From a checkpoint of a small image autoencoder.
Training: soap at rate 0.0035, 5500 steps, batches of 64.
Data: trained on rendered scenes of coloured solids on a plain floor, 97500 training examples, 3.6 epochs.
Rows from block 1 of the decoder, named by matrix and row number. Rows with one number belong to one channel. Each number is 200 + 40 x the weight over its row's rms, rounded and kept within 0 to 999. All counts start at 0. After the name is the row's rms in percent of the matrix's.
# convs0: first 3x3 conv (decoder.mid.1.convs.0.weight, 256x256x3x3), inputs 176-183, a 3x3 kernel for each
# convs1: second 3x3 conv (decoder.mid.1.convs.1.weight, 256x256x3x3, transposed), outputs 176-183, a 3x3 kernel for each
convs0.10,126,189,259,237,197,204,199,189,208,169,246,218,184,195,205,220,166,241,194,205,218,148,209,205,159,166,184,208,204,210,236,203,232,238,213,191,215,162,249,226,250,145,228,151,230,221,227,300,258,270,253,251,255,294,198,251,194,242,238,181,203,184,206,266,156,191,253,157,223,217,150,196,150
convs1.10,131,198,288,219,153,165,240,180,149,194,194,227,207,195,257,199,139,215,96,154,215,136,146,198,133,231,227,229,204,232,189,214,186,194,183,206,226,272,158,183,224,265,110,224,191,125,176,164,224,217,181,194,178,152,254,78,182,221,248,214,164,194,197,211,153,226,289,220,146,256,187,211,259
convs0.11,088,185,226,191,227,195,201,201,179,198,154,165,94,203,212,205,236,205,260,175,227,222,224,221,215,196,158,185,186,241,238,211,156,211,196,271,233,189,195,248,181,121,127,264,174,146,224,128,198,160,149,234,178,229,259,216,215,178,143,176,192,212,209,140,162,278,181,229,191,208,135,182,194
convs1.11,087,187,253,202,180,175,200,274,243,133,162,164,221,127,213,247,242,249,201,172,137,199,189,288,208,225,206,253,102,238,189,201,165,219,188,121,160,220,214,127,224,199,282,160,175,133,206,260,184,161,230,216,158,208,169,205,205,219,206,198,194,179,182,263,248,216,214,160,196,247,249,144,188
convs0.12,089,173,185,182,173,227,217,210,148,162,193,170,163,167,184,213,171,194,282,205,213,212,148,205,188,204,148,208,235,221,191,272,227,177,178,159,216,188,129,188,194,294,147,121,279,255,181,116,208,164,152,89,161,316,156,168,204,188,155,230,217,153,212,241,183,189,163,216,174,217,245,199,199
convs1.12,091,157,135,211,210,289,214,151,190,219,244,264,312,143,147,135,194,197,129,228,185,213,136,224,138,185,216,159,113,233,138,262,180,230,192,199,180,180,191,244,173,196,215,183,214,185,202,192,209,214,209,147,206,259,220,241,169,178,284,168,117,290,169,221,188,231,169,242,212,179,201,205,235
convs0.13,106,190,220,216,205,196,202,201,204,227,176,183,173,226,244,215,168,177,187,172,220,221,194,137,194,166,233,215,198,224,177,242,247,247,220,224,199,243,185,151,148,213,162,306,313,204,178,234,108,167,195,194,307,267,167,190,232,226,202,184,211,180,222,229,228,227,235,203,249,191,188,190,199
convs1.13,104,256,171,246,161,111,112,191,169,145,240,127,177,192,205,221,172,201,166,218,182,185,210,221,233,185,243,204,165,194,216,174,211,146,180,232,260,210,218,266,151,233,180,259,210,219,195,166,112,190,137,189,220,163,209,237,265,215,173,225,140,220,221,121,246,235,214,159,238,190,179,237,256
convs0.14,099,199,167,173,172,165,214,238,184,198,190,201,167,226,168,246,244,236,218,201,215,210,195,199,230,147,204,202,283,212,151,196,133,222,213,204,254,182,246,198,244,202,196,210,78,260,145,220,213,193,280,172,172,145,202,169,166,176,197,264,214,238,223,182,157,145,214,222,219,217,235,195,207
convs1.14,095,278,178,169,188,217,210,228,294,319,193,212,156,193,184,220,224,203,181,189,178,164,194,225,247,162,278,191,159,218,254,228,199,184,162,251,155,203,253,219,200,76,176,222,276,217,215,226,289,238,172,173,171,197,214,196,106,179,239,142,223,257,248,271,218,204,217,183,160,195,140,278,197
convs0.15,093,225,193,231,237,211,178,208,202,225,153,242,186,244,208,173,193,213,197,203,197,192,246,249,197,214,232,186,180,182,189,311,266,219,236,204,193,231,181,157,276,180,203,167,251,121,258,183,152,256,192,145,259,241,175,190,207,208,200,225,204,167,232,229,233,206,179,196,250,236,243,119,260
convs1.15,088,203,257,121,263,270,234,215,175,161,108,243,208,167,240,137,165,190,190,260,189,129,215,206,206,166,124,235,255,185,147,190,216,227,199,168,202,227,195,155,203,146,196,165,183,184,187,131,192,196,241,236,143,219,251,246,240,205,149,152,180,182,223,238,258,244,159,130,213,204,176,151,199
convs0.16,095,216,196,216,156,237,168,195,188,195,162,207,174,183,233,194,153,205,235,275,213,167,194,233,172,178,250,257,234,219,211,167,263,201,179,176,239,144,350,146,190,242,253,159,248,173,269,175,211,197,164,163,240,243,271,149,247,213,215,156,244,154,103,197,200,175,172,201,291,204,151,214,193
convs1.16,096,198,251,199,228,186,254,111,206,153,189,210,161,263,234,207,223,157,171,190,187,237,238,170,182,208,251,174,151,304,202,137,178,195,172,173,245,248,158,168,188,207,188,174,202,228,263,239,204,204,156,260,201,82,216,231,173,215,149,195,284,229,158,182,112,240,257,218,228,241,244,259,137
convs0.17,102,208,189,162,194,165,214,269,139,215,188,194,257,218,185,201,261,79,207,216,230,196,177,150,188,143,220,176,185,223,180,205,202,224,181,216,200,209,154,179,251,252,170,200,88,260,129,115,218,182,226,186,146,234,208,165,217,194,179,225,233,213,171,157,199,191,157,182,133,215,178,226,222
convs1.17,100,251,234,196,199,136,235,197,228,220,196,249,199,267,225,139,163,195,168,169,196,302,217,174,172,203,184,127,224,154,242,198,200,175,255,216,192,186,167,301,254,92,181,236,207,280,228,190,215,205,184,211,218,228,232,178,162,206,183,232,177,96,164,224,218,236,179,245,231,239,226,175,149
convs0.18,096,238,170,195,198,159,191,167,189,167,262,269,173,199,256,181,147,168,255,213,216,242,190,151,136,179,231,211,191,229,154,235,189,125,243,179,209,230,232,204,200,194,177,224,233,168,215,238,271,149,207,146,252,73,132,211,215,212,135,221,136,159,244,252,178,188,166,209,210,210,213,164,165
convs1.18,097,163,177,152,162,239,236,221,128,155,243,160,172,238,194,220,238,220,226,214,171,180,177,178,203,235,169,212,263,119,211,188,221,162,206,246,195,225,194,259,242,277,158,149,207,176,144,118,185,217,291,201,196,253,196,173,242,220,280,203,232,248,207,226,165,207,164,144,156,194,190,203,188
convs0.19,106,200,238,187,226,228,217,196,202,240,142,243,173,207,198,229,207,150,148,215,221,233,219,195,202,212,170,213,198,213,200,194,135,202,156,182,267,229,173,268,205,190,157,184,171,227,255,178,212,216,61,212,164,171,198,213,238,171,251,214,212,186,192,186,262,238,192,198,221,201,218,231,198
convs1.19,106,276,135,212,215,219,182,201,176,200,198,90,206,235,197,166,224,170,241,184,77,207,253,217,189,203,230,206,225,174,257,170,104,171,228,216,182,86,178,165,186,130,217,220,225,184,218,246,259,208,109,190,229,198,157,216,243,175,178,163,200,186,159,235,287,216,205,251,161,197,270,168,127
convs0.20,108,186,124,216,219,137,202,217,187,234,217,185,179,156,207,216,197,193,198,181,214,225,211,198,227,232,232,234,235,258,151,202,190,206,164,200,148,209,130,243,150,185,213,151,233,251,135,188,184,157,330,225,214,199,152,169,161,176,212,183,208,220,261,215,239,137,180,193,199,201,147,244,230
convs1.20,106,208,223,226,238,252,238,180,195,269,239,205,197,148,185,237,216,210,213,193,200,232,159,144,195,221,207,140,234,238,148,200,214,183,232,150,239,209,173,172,232,221,192,181,151,168,217,295,212,231,122,166,164,163,189,233,172,178,230,222,198,215,207,179,242,181,176,216,202,215,206,213,183
convs0.21,082,174,241,224,176,187,185,197,241,152,191,214,227,169,178,187,164,164,187,202,208,130,200,263,241,187,206,143,213,218,218,188,153,199,146,161,179,176,200,194,200,221,178,186,205,176,141,116,219,225,151,178,243,185,186,222,161,268,268,142,221,202,179,199,140,240,196,184,213,177,218,143,140
convs1.21,081,239,197,173,137,180,237,231,222,208,279,211,200,242,208,178,176,197,144,242,197,186,182,222,227,212,215,152,215,256,114,196,206,228,163,197,208,182,215,171,181,205,147,213,196,239,141,130,194,157,211,154,186,242,240,223,177,245,203,240,137,215,181,304,197,115,226,210,254,204,238,186,264
convs0.22,084,234,216,219,225,193,211,156,189,232,195,227,200,199,204,198,238,175,201,240,215,126,184,146,223,194,201,222,214,223,154,193,131,211,199,251,199,210,288,163,188,200,175,162,245,189,157,160,103,129,250,261,139,219,210,165,202,198,188,137,197,194,166,225,211,166,201,200,240,212,168,247,189
convs1.22,087,133,209,228,172,196,227,205,166,157,150,291,238,155,206,243,225,187,135,155,85,262,231,244,159,235,194,162,207,183,260,183,227,157,169,160,194,226,224,191,197,168,203,163,209,204,144,202,212,217,215,224,168,197,258,246,170,249,188,202,203,162,268,170,196,158,237,181,203,212,229,199,209
convs0.23,107,216,214,215,223,181,155,164,191,221,165,176,197,175,280,207,208,266,168,205,115,184,208,170,175,196,188,189,188,190,231,200,155,192,254,236,167,189,226,189,297,248,208,205,254,182,164,232,200,292,189,243,211,201,190,164,112,202,173,153,171,215,226,238,156,202,234,224,178,187,196,193,167
convs1.23,104,215,220,207,154,239,178,122,168,235,273,249,170,186,213,193,218,198,187,147,208,193,131,179,166,157,274,166,170,211,178,206,220,262,203,245,243,296,183,175,284,227,109,261,204,189,230,198,214,199,184,216,178,197,204,153,174,219,151,104,174,253,179,234,153,142,194,128,220,241,163,193,197
convs0.24,088,128,242,230,246,175,214,221,228,188,185,208,211,187,237,139,174,223,191,191,258,218,197,208,214,238,196,138,83,198,229,235,248,169,209,208,218,180,273,170,221,271,211,190,211,123,216,185,135,174,221,159,305,90,220,226,214,312,197,252,189,149,208,215,203,186,213,219,238,184,224,229,199
convs1.24,089,220,110,165,162,243,215,182,62,252,230,191,276,257,277,201,121,240,182,191,218,210,133,258,170,209,156,215,239,177,249,152,229,156,218,238,224,176,270,244,208,288,192,226,127,211,212,146,239,203,212,174,188,245,213,269,86,207,219,159,210,167,301,181,154,166,179,174,158,223,183,272,256
convs0.25,088,209,234,126,210,195,205,208,143,159,135,224,216,172,161,152,227,248,208,249,207,181,209,227,148,223,236,222,236,246,148,210,241,166,280,220,230,207,185,193,209,236,220,256,172,168,205,187,158,238,276,204,237,153,174,200,235,222,272,191,208,191,246,201,233,148,220,153,212,171,202,198,157
convs1.25,089,227,154,226,308,216,127,209,186,129,148,228,253,193,315,206,248,268,197,271,171,161,226,165,163,228,150,207,198,165,236,177,211,214,185,148,179,240,257,104,180,164,103,153,198,186,216,256,174,113,93,264,213,217,235,206,230,264,95,152,165,198,193,181,210,157,218,262,216,224,209,122,165
convs0.26,119,164,202,172,210,154,260,229,184,225,220,192,140,183,213,195,205,127,163,229,166,217,234,213,201,155,166,215,189,214,145,214,261,267,234,183,207,182,202,179,184,204,205,196,238,204,168,160,89,210,174,194,207,182,130,222,275,166,226,187,220,167,183,182,160,182,160,240,127,234,172,207,209
convs1.26,107,158,213,117,213,186,136,268,174,250,248,293,201,202,205,204,190,179,155,188,199,240,199,201,245,209,287,227,151,157,176,180,198,228,211,204,176,192,158,208,241,209,223,274,179,162,185,218,227,257,186,241,258,244,178,179,238,245,152,229,221,122,165,207,106,227,188,203,252,199,190,178,262
convs0.27,105,233,184,183,165,226,157,192,191,221,195,174,255,169,207,174,230,156,137,192,191,224,267,180,181,225,191,228,172,182,235,172,176,155,213,271,211,188,240,185,254,186,189,167,124,204,131,230,100,133,218,188,216,299,158,155,178,206,222,155,225,246,225,186,224,159,207,213,186,208,165,183,166
convs1.27,103,175,233,148,288,193,272,170,239,199,257,182,146,151,192,204,155,278,198,245,232,150,193,210,243,170,182,222,288,218,174,161,187,214,192,167,172,240,228,234,165,189,200,181,138,164,225,188,247,230,186,210,252,184,254,197,262,282,147,233,117,188,211,269,246,115,169,247,170,251,197,241,211
convs0.28,088,219,141,209,224,194,195,234,168,200,286,219,199,207,127,177,165,204,219,217,235,190,194,184,205,236,169,198,133,253,146,225,209,205,187,218,257,169,177,215,166,192,149,257,223,189,208,255,218,141,328,232,251,250,283,191,246,207,167,201,228,234,160,210,171,163,197,192,179,230,168,201,259
convs1.28,083,116,240,219,183,188,178,235,158,217,148,178,184,140,256,179,192,255,195,202,240,241,168,178,222,180,232,203,245,237,262,209,207,223,187,149,193,238,184,170,259,149,131,227,186,248,204,183,230,166,174,177,184,162,284,207,222,245,203,171,292,180,253,171,202,138,207,231,194,198,238,161,227
convs0.29,095,237,165,160,192,224,127,144,202,179,229,223,195,176,165,221,210,282,152,211,148,219,197,184,237,215,179,177,243,188,193,257,185,203,168,246,231,210,127,191,192,211,313,205,207,195,139,231,155,285,223,202,183,187,177,217,207,231,217,159,236,227,203,238,234,193,149,214,182,178,172,159,179
convs1.29,100,209,149,177,313,220,162,172,234,173,232,185,297,172,140,226,233,135,225,178,254,213,154,138,248,221,163,259,179,203,204,194,278,220,191,156,204,213,191,207,183,133,166,174,203,266,205,192,222,166,246,173,245,190,159,241,272,94,140,212,273,157,204,162,199,182,164,164,292,268,166,161,174
convs0.30,101,181,216,233,212,143,204,217,204,227,154,161,234,191,205,220,241,223,196,251,214,197,154,177,187,194,161,197,148,207,213,196,200,157,232,189,201,245,245,197,258,115,225,237,190,199,230,219,135,182,124,113,224,115,184,150,242,203,141,230,162,213,170,216,212,226,229,177,145,185,200,187,193
convs1.30,096,226,172,142,205,266,242,203,174,224,254,239,212,228,171,90,196,203,218,184,259,277,111,169,272,158,180,181,238,225,215,247,198,171,188,193,188,130,134,164,202,226,180,195,252,232,256,153,150,134,208,270,228,185,151,213,280,233,161,159,185,254,197,245,285,212,145,190,232,153,140,215,210
convs0.31,094,172,217,213,203,214,189,194,223,180,146,210,182,212,174,211,197,158,219,200,200,241,198,156,245,181,198,157,166,197,233,161,192,211,238,159,170,240,171,148,191,196,213,201,191,202,174,198,178,150,234,155,176,200,175,151,257,198,230,214,167,241,157,210,167,178,148,175,194,171,183,189,147
convs1.31,085,251,136,145,177,176,144,114,233,175,217,245,259,179,202,191,221,84,161,199,163,258,160,143,205,201,178,221,261,178,151,140,145,270,185,233,222,154,184,195,193,242,216,227,241,219,171,171,222,189,168,261,176,226,184,228,147,79,201,272,201,167,152,232,215,225,156,191,234,204,229,129,163
convs0.32,093,168,252,97,240,202,209,214,198,214,153,207,222,150,223,206,183,219,204,219,200,221,245,166,185,211,248,200,196,280,147,137,202,190,232,217,229,167,156,148,142,194,182,196,304,301,226,51,223,127,112,145,253,213,191,207,167,230,162,229,173,247,178,263,233,245,161,221,179,201,218,224,259
convs1.32,092,234,192,216,170,191,133,200,174,158,218,196,230,124,105,129,165,173,293,170,201,271,210,245,258,169,183,269,238,110,142,223,225,212,191,256,185,102,161,177,206,230,283,220,261,245,215,199,228,157,131,140,197,308,195,182,233,132,258,214,165,165,204,277,210,240,121,197,303,187,218,175,130
convs0.33,112,154,230,211,199,187,230,224,270,224,182,207,202,213,249,222,165,237,205,197,186,219,187,211,234,248,166,184,128,231,191,228,190,163,240,227,214,114,136,178,144,192,214,226,232,200,158,193,216,261,159,219,233,187,195,299,159,174,246,172,167,199,261,148,186,237,209,193,218,129,179,198,223
convs1.33,121,214,194,222,188,144,222,237,215,178,215,129,227,176,103,172,160,203,267,253,218,180,159,140,282,264,197,237,194,189,246,193,237,163,135,225,217,243,227,194,121,185,225,185,243,242,194,205,203,221,184,230,208,178,223,239,223,130,239,220,166,197,212,162,267,149,192,235,218,190,121,205,117
convs0.34,121,205,252,195,191,225,238,165,200,181,225,206,191,199,181,149,223,191,225,208,197,170,216,219,184,241,184,234,186,322,59,187,222,171,242,193,243,204,213,180,287,189,215,228,207,131,168,216,244,134,190,293,191,95,143,244,190,180,221,287,234,228,191,205,251,166,170,197,187,195,224,215,244
convs1.34,120,181,254,203,178,177,205,228,178,196,198,182,125,190,236,225,195,259,187,126,158,161,231,288,138,212,162,171,229,253,193,205,266,167,172,201,164,269,308,213,192,201,136,202,269,110,280,296,184,219,108,187,219,195,227,127,136,260,174,215,201,149,198,230,98,227,245,155,121,216,163,222,270
convs0.35,091,164,207,151,206,199,196,184,256,185,165,243,221,165,226,215,168,203,151,197,241,192,177,199,144,188,186,217,189,219,85,254,209,176,118,127,183,195,247,229,224,249,117,274,188,249,342,271,164,106,223,170,254,154,233,185,256,178,222,255,140,223,188,217,135,238,170,233,211,209,220,242,228
convs1.35,090,180,178,182,232,207,210,133,111,235,144,173,209,295,258,240,129,157,194,231,232,201,163,179,216,206,166,205,173,223,197,292,187,190,191,246,175,189,249,198,170,186,125,219,201,265,204,273,226,73,103,200,303,205,242,199,141,192,160,148,196,265,212,236,210,149,211,261,165,158,235,205,242
convs0.36,109,221,249,193,207,155,199,184,166,200,222,224,149,155,176,234,180,228,212,180,178,172,195,182,183,219,204,197,166,224,190,201,198,188,178,225,182,161,290,168,249,230,209,167,179,200,166,202,136,192,229,164,277,164,147,176,159,186,191,226,171,271,224,233,184,156,280,288,228,151,206,203,210
convs1.36,111,184,262,197,212,263,155,260,175,169,231,166,194,180,305,296,277,165,157,168,154,201,253,158,205,208,246,263,214,191,169,186,198,223,300,168,241,207,164,206,213,235,169,202,129,232,242,308,102,198,166,191,137,189,184,209,257,237,184,216,162,134,265,204,184,228,204,181,192,188,196,243,210
convs0.37,103,189,170,230,226,137,175,280,152,216,189,215,182,185,192,192,248,150,252,164,202,190,189,238,245,190,226,206,185,223,233,187,196,159,210,172,195,152,232,216,134,225,203,200,182,200,242,172,292,51,174,189,263,204,230,193,198,151,182,231,212,190,201,188,167,216,198,159,179,179,172,213,181
convs1.37,106,209,218,226,178,190,189,231,247,224,218,258,232,176,172,127,235,165,160,183,266,221,195,166,152,188,239,233,173,218,197,210,208,150,230,217,211,184,218,179,255,242,158,206,133,212,214,196,199,147,246,225,236,127,214,173,204,248,155,122,195,216,191,212,263,219,107,200,234,288,242,144,157
convs0.38,090,222,238,202,176,193,169,223,170,189,180,211,175,209,174,110,190,273,289,217,202,157,196,247,270,171,214,268,198,298,240,209,223,139,143,140,176,206,216,210,214,242,228,294,141,121,151,220,179,128,164,182,298,166,238,160,178,173,206,228,170,275,216,85,238,170,177,231,222,170,220,222,230
convs1.38,093,150,213,198,268,210,235,196,218,218,205,167,226,177,197,163,175,210,264,194,180,170,264,142,218,150,230,175,210,190,219,131,243,229,199,212,195,276,238,145,231,229,160,161,185,216,235,197,202,155,172,200,140,128,145,148,238,198,184,214,241,194,218,161,176,223,213,205,235,221,238,176,138
convs0.39,088,255,189,152,168,207,154,223,218,191,181,150,251,252,244,147,241,226,200,185,217,209,184,162,183,197,219,176,169,175,156,204,190,176,208,248,214,223,185,189,162,145,243,221,159,262,156,198,138,180,221,303,164,176,219,152,183,253,194,173,251,232,203,202,222,205,198,259,191,200,164,156,183
convs1.39,085,144,163,215,243,214,191,229,239,185,250,158,144,282,219,203,212,163,282,190,229,202,206,238,218,200,202,245,191,233,223,175,182,157,232,176,198,125,265,189,155,168,240,122,154,208,213,225,177,243,233,204,239,200,148,256,244,179,196,194,219,223,204,157,173,203,184,221,201,239,210,204,145
convs0.40,131,195,158,171,194,177,218,222,210,228,153,160,225,178,225,182,262,149,189,220,196,190,183,180,212,188,185,239,199,212,153,161,208,216,180,240,189,274,229,222,120,187,201,182,245,160,237,199,231,209,222,212,196,279,245,191,198,233,159,184,221,199,171,187,229,167,195,164,185,252,195,221,201
convs1.40,127,240,207,195,134,177,243,215,321,229,224,181,207,200,148,171,184,248,217,195,198,260,161,226,225,218,228,133,212,160,247,138,207,179,232,185,172,216,193,271,229,139,277,242,220,213,191,174,245,211,221,207,242,190,192,192,238,159,164,220,241,179,258,140,185,176,181,197,245,205,194,208,142
convs0.41,137,185,204,204,251,198,187,148,224,154,174,210,226,211,197,218,176,152,207,229,146,220,190,223,193,187,197,184,246,195,223,180,179,235,236,235,174,262,209,149,170,222,204,152,174,177,39,165,163,144,195,211,131,230,166,237,217,198,261,284,169,168,176,162,235,181,176,153,277,222,193,257,210
convs1.41,134,186,245,252,179,193,242,222,178,183,214,251,284,158,155,231,180,240,182,179,214,186,157,254,224,207,152,180,177,203,206,169,213,224,127,190,269,231,235,193,259,210,238,186,193,142,223,175,267,289,194,236,179,220,211,216,144,176,194,289,135,186,205,169,112,151,227,113,156,222,154,234,300
convs0.42,095,220,221,170,187,216,174,183,233,206,190,197,183,217,208,204,291,300,184,190,190,133,258,240,191,209,183,170,134,203,179,261,199,250,202,178,180,182,230,249,193,237,127,170,231,215,195,202,240,259,189,218,171,174,212,142,228,232,202,204,228,191,205,205,222,185,202,199,161,221,216,224,132
convs1.42,095,146,233,156,189,160,139,189,154,200,208,200,198,152,227,200,261,205,158,189,133,176,221,209,176,215,199,185,251,241,143,201,203,173,253,182,238,189,213,253,212,211,275,196,207,215,117,175,225,258,168,243,145,232,168,176,177,187,174,188,268,243,187,223,213,223,214,229,236,149,214,177,220
convs0.43,088,148,246,176,194,180,192,124,108,184,283,194,146,172,214,253,180,177,185,141,144,172,196,206,136,244,230,225,148,204,226,176,219,182,167,229,173,140,130,215,228,222,197,214,187,219,297,185,204,212,224,213,210,193,178,217,167,162,206,143,195,202,152,140,221,208,206,140,197,178,180,212,224
convs1.43,088,233,211,264,137,221,210,214,205,240,183,162,159,193,213,152,234,200,222,113,192,156,295,197,197,220,239,220,246,211,185,182,165,239,188,184,184,227,222,159,230,161,114,172,196,220,274,218,240,147,192,239,161,120,176,151,240,213,227,200,226,236,207,216,222,198,219,228,216,259,152,206,207
convs0.44,097,203,246,204,161,217,171,194,183,210,163,214,221,206,214,217,227,180,163,210,197,207,235,261,222,171,190,233,177,160,229,227,249,253,236,240,212,133,186,199,218,286,199,133,139,188,128,215,224,189,273,176,166,204,243,249,233,205,240,256,192,210,179,159,258,266,204,188,209,227,186,124,183
convs1.44,104,249,249,212,166,309,222,204,203,207,218,281,250,226,151,221,127,199,233,194,258,235,199,150,183,214,101,223,228,148,210,125,188,158,175,282,257,206,210,112,252,188,194,172,190,238,185,239,215,180,289,248,187,208,237,193,301,241,209,243,197,171,173,189,163,195,190,202,261,244,196,158,187
convs0.45,084,176,178,152,227,233,167,153,188,200,183,215,199,232,228,162,197,203,225,230,246,215,134,180,171,201,226,163,214,277,201,278,243,191,156,245,224,193,197,238,176,210,201,270,177,197,149,219,106,274,260,187,210,130,175,180,195,232,214,177,200,220,244,239,201,202,174,238,276,207,183,166,164
convs1.45,083,182,173,209,283,82,130,212,240,178,139,190,244,226,238,153,188,181,252,192,211,234,220,242,202,197,190,222,137,193,235,141,200,172,198,205,219,241,220,208,257,251,150,175,171,213,210,234,198,193,193,226,168,214,221,170,255,161,203,144,215,138,198,154,161,257,260,194,157,192,210,226,175
convs0.46,087,159,197,196,184,188,216,181,184,224,228,186,165,168,195,213,208,202,163,199,192,189,173,166,231,160,137,175,222,257,170,171,270,238,256,247,220,199,178,177,207,185,284,181,197,172,192,144,240,144,218,244,215,254,190,193,184,211,220,191,209,141,193,118,209,175,250,233,179,180,186,157,167
convs1.46,086,219,93,138,193,238,191,197,216,172,87,174,197,230,209,260,206,185,219,233,216,266,218,138,286,147,239,182,254,162,145,179,182,224,190,171,178,184,229,189,204,171,257,213,145,207,225,181,186,240,239,237,221,192,161,218,325,184,209,210,194,178,238,227,262,218,181,202,228,234,210,249,248
convs0.47,082,121,196,195,238,224,243,192,222,203,231,216,154,236,228,243,120,168,206,166,215,165,208,215,197,182,157,166,168,170,261,208,217,206,247,181,180,234,149,246,182,201,207,192,223,222,281,149,241,169,182,110,191,286,149,233,252,266,233,157,239,136,160,204,145,209,192,207,197,185,185,185,166
convs1.47,083,207,224,242,167,243,212,184,142,247,195,151,254,198,160,249,221,231,260,242,189,195,153,181,229,176,212,168,147,265,234,223,201,161,178,179,178,209,141,159,224,163,343,244,204,173,260,187,146,264,250,279,194,253,205,243,218,156,165,209,181,240,198,215,226,222,162,155,192,220,195,235,241
convs0.48,087,250,211,169,121,227,182,159,238,206,213,170,201,176,169,202,226,291,213,204,172,137,232,210,173,178,177,222,208,167,203,184,188,241,203,232,242,198,263,247,149,152,223,210,176,186,213,318,252,171,60,104,189,173,239,248,166,177,249,145,179,218,183,191,234,177,192,220,208,226,279,209,162
convs1.48,087,173,229,183,128,188,180,227,209,224,144,236,178,193,123,183,314,159,192,173,195,190,211,273,143,260,189,192,178,225,211,224,190,234,207,188,203,252,260,188,213,237,272,72,147,200,143,277,209,241,272,274,132,136,199,240,172,242,231,222,197,233,214,181,254,127,225,197,206,194,317,208,105
convs0.49,104,232,215,222,191,256,239,194,171,198,224,188,205,147,181,118,204,181,213,143,143,168,242,187,166,196,268,201,195,197,176,216,251,238,210,214,155,169,171,222,187,248,195,209,193,181,214,158,228,181,265,205,263,248,224,177,200,143,191,223,205,200,232,139,231,263,224,190,172,213,189,204,200
convs1.49,117,162,178,152,170,175,236,233,264,200,215,196,168,229,222,221,180,225,209,172,198,126,140,157,215,240,270,278,224,182,219,165,244,258,249,196,162,259,257,171,235,136,153,173,187,200,212,131,204,191,237,194,189,201,226,183,197,177,211,267,215,80,182,136,233,182,216,147,209,253,210,225,198
convs0.50,099,183,156,175,209,203,150,291,225,188,177,179,237,162,143,221,218,137,169,209,143,214,190,273,200,165,247,232,243,142,138,227,128,259,177,200,149,252,172,225,167,154,202,326,79,215,183,185,191,191,187,250,120,308,187,180,225,213,196,182,195,261,157,195,190,203,189,177,249,224,215,226,218
convs1.50,096,175,181,232,295,199,219,178,278,202,205,151,156,202,291,174,220,143,254,235,222,258,272,169,235,233,261,161,239,257,217,182,195,172,250,129,177,190,239,178,186,139,270,197,252,209,217,189,239,171,129,160,232,190,170,242,206,178,218,188,227,169,195,162,267,182,179,206,229,199,242,240,141
convs0.51,086,178,210,280,168,200,205,208,189,245,230,171,223,252,221,233,222,198,189,172,215,187,175,219,209,171,202,264,124,162,188,199,232,160,226,226,172,226,156,205,237,178,238,232,193,241,185,263,218,190,218,247,195,212,318,134,246,191,155,230,215,168,169,150,173,184,210,205,152,235,185,211,207
convs1.51,084,164,205,241,207,194,212,186,185,231,272,221,231,309,241,200,178,150,198,194,229,150,194,264,158,275,195,165,134,200,230,224,201,190,257,192,176,208,171,207,203,183,203,246,230,218,200,203,189,204,237,191,213,220,154,137,226,246,248,146,200,168,180,250,164,223,175,149,166,180,190,243,242
convs0.52,105,226,205,205,167,156,238,214,196,134,189,190,236,205,150,178,235,227,261,182,190,203,204,223,235,206,212,209,138,199,213,132,162,171,189,123,189,177,182,123,254,243,221,254,81,172,150,223,131,175,190,170,248,184,187,227,200,175,193,174,185,246,209,182,249,207,213,238,183,220,232,133,190
convs1.52,102,253,141,159,190,222,226,180,186,213,254,122,169,215,144,258,193,228,304,116,214,223,201,204,217,136,219,195,227,174,152,234,249,249,222,186,188,210,119,198,250,178,165,210,204,214,187,208,217,205,217,199,104,185,198,208,166,199,215,195,217,155,225,225,226,212,197,214,178,198,194,199,135
convs0.53,086,233,208,205,202,231,197,219,229,132,198,139,161,151,208,207,209,228,197,170,242,202,178,245,282,167,179,232,179,176,227,205,185,255,164,193,185,195,253,196,274,202,268,188,221,215,171,245,237,222,121,286,145,262,164,114,214,250,147,238,176,218,168,181,250,179,181,198,187,198,184,221,220
convs1.53,091,232,245,211,170,137,161,206,218,205,203,217,195,255,236,161,224,187,238,195,153,205,143,237,172,236,217,220,182,263,210,161,172,198,212,184,170,213,92,211,243,213,251,200,144,153,277,196,141,253,192,204,199,154,185,196,211,175,224,165,176,203,150,303,151,296,207,154,226,226,198,245,208
convs0.54,096,204,184,186,218,180,248,152,181,231,191,252,177,120,211,170,149,252,185,200,235,155,196,144,186,160,233,232,248,164,202,128,239,149,212,219,184,219,186,245,159,193,198,165,203,198,207,164,262,209,257,117,280,164,213,218,198,171,227,141,244,148,227,209,222,202,225,112,229,234,184,190,185
convs1.54,100,179,192,183,150,211,208,163,227,269,190,216,145,158,204,159,285,197,201,222,162,284,181,142,232,240,167,221,189,210,241,204,285,97,201,183,223,195,190,191,130,343,98,143,279,190,172,230,192,194,229,186,193,192,175,197,166,181,220,233,181,256,179,208,177,267,188,132,130,231,201,163,275
convs0.55,082,231,198,197,240,169,235,168,217,132,226,232,179,234,239,209,200,205,225,236,187,197,138,157,243,153,155,161,203,207,184,245,174,211,186,196,176,208,186,312,165,213,234,201,175,242,197,158,266,133,218,240,188,129,263,195,214,205,133,190,126,266,219,210,216,210,213,156,258,215,174,190,200
convs1.55,087,165,237,258,198,239,187,208,177,193,180,172,215,169,225,206,187,208,191,186,208,264,163,265,179,230,135,154,226,192,202,175,192,212,170,209,229,195,161,223,214,224,145,203,227,161,228,198,193,191,180,221,194,219,172,155,209,249,223,203,173,252,175,175,244,160,201,220,206,113,229,216,192
convs0.56,101,221,218,182,217,124,214,236,187,227,159,197,223,177,191,225,174,175,156,190,180,193,248,208,159,202,190,227,217,231,252,207,199,215,216,173,188,238,169,187,176,207,206,288,112,280,200,196,258,234,154,193,179,226,105,210,170,199,174,225,229,271,174,161,200,201,148,236,252,158,262,198,209
convs1.56,103,171,100,160,217,252,184,203,208,179,202,120,180,187,172,202,202,197,298,290,183,174,219,230,229,217,210,225,179,222,178,211,191,175,233,149,216,151,360,191,236,133,283,220,230,275,216,225,184,242,103,177,214,172,135,246,193,135,270,213,151,152,196,201,283,147,166,212,232,174,226,196,172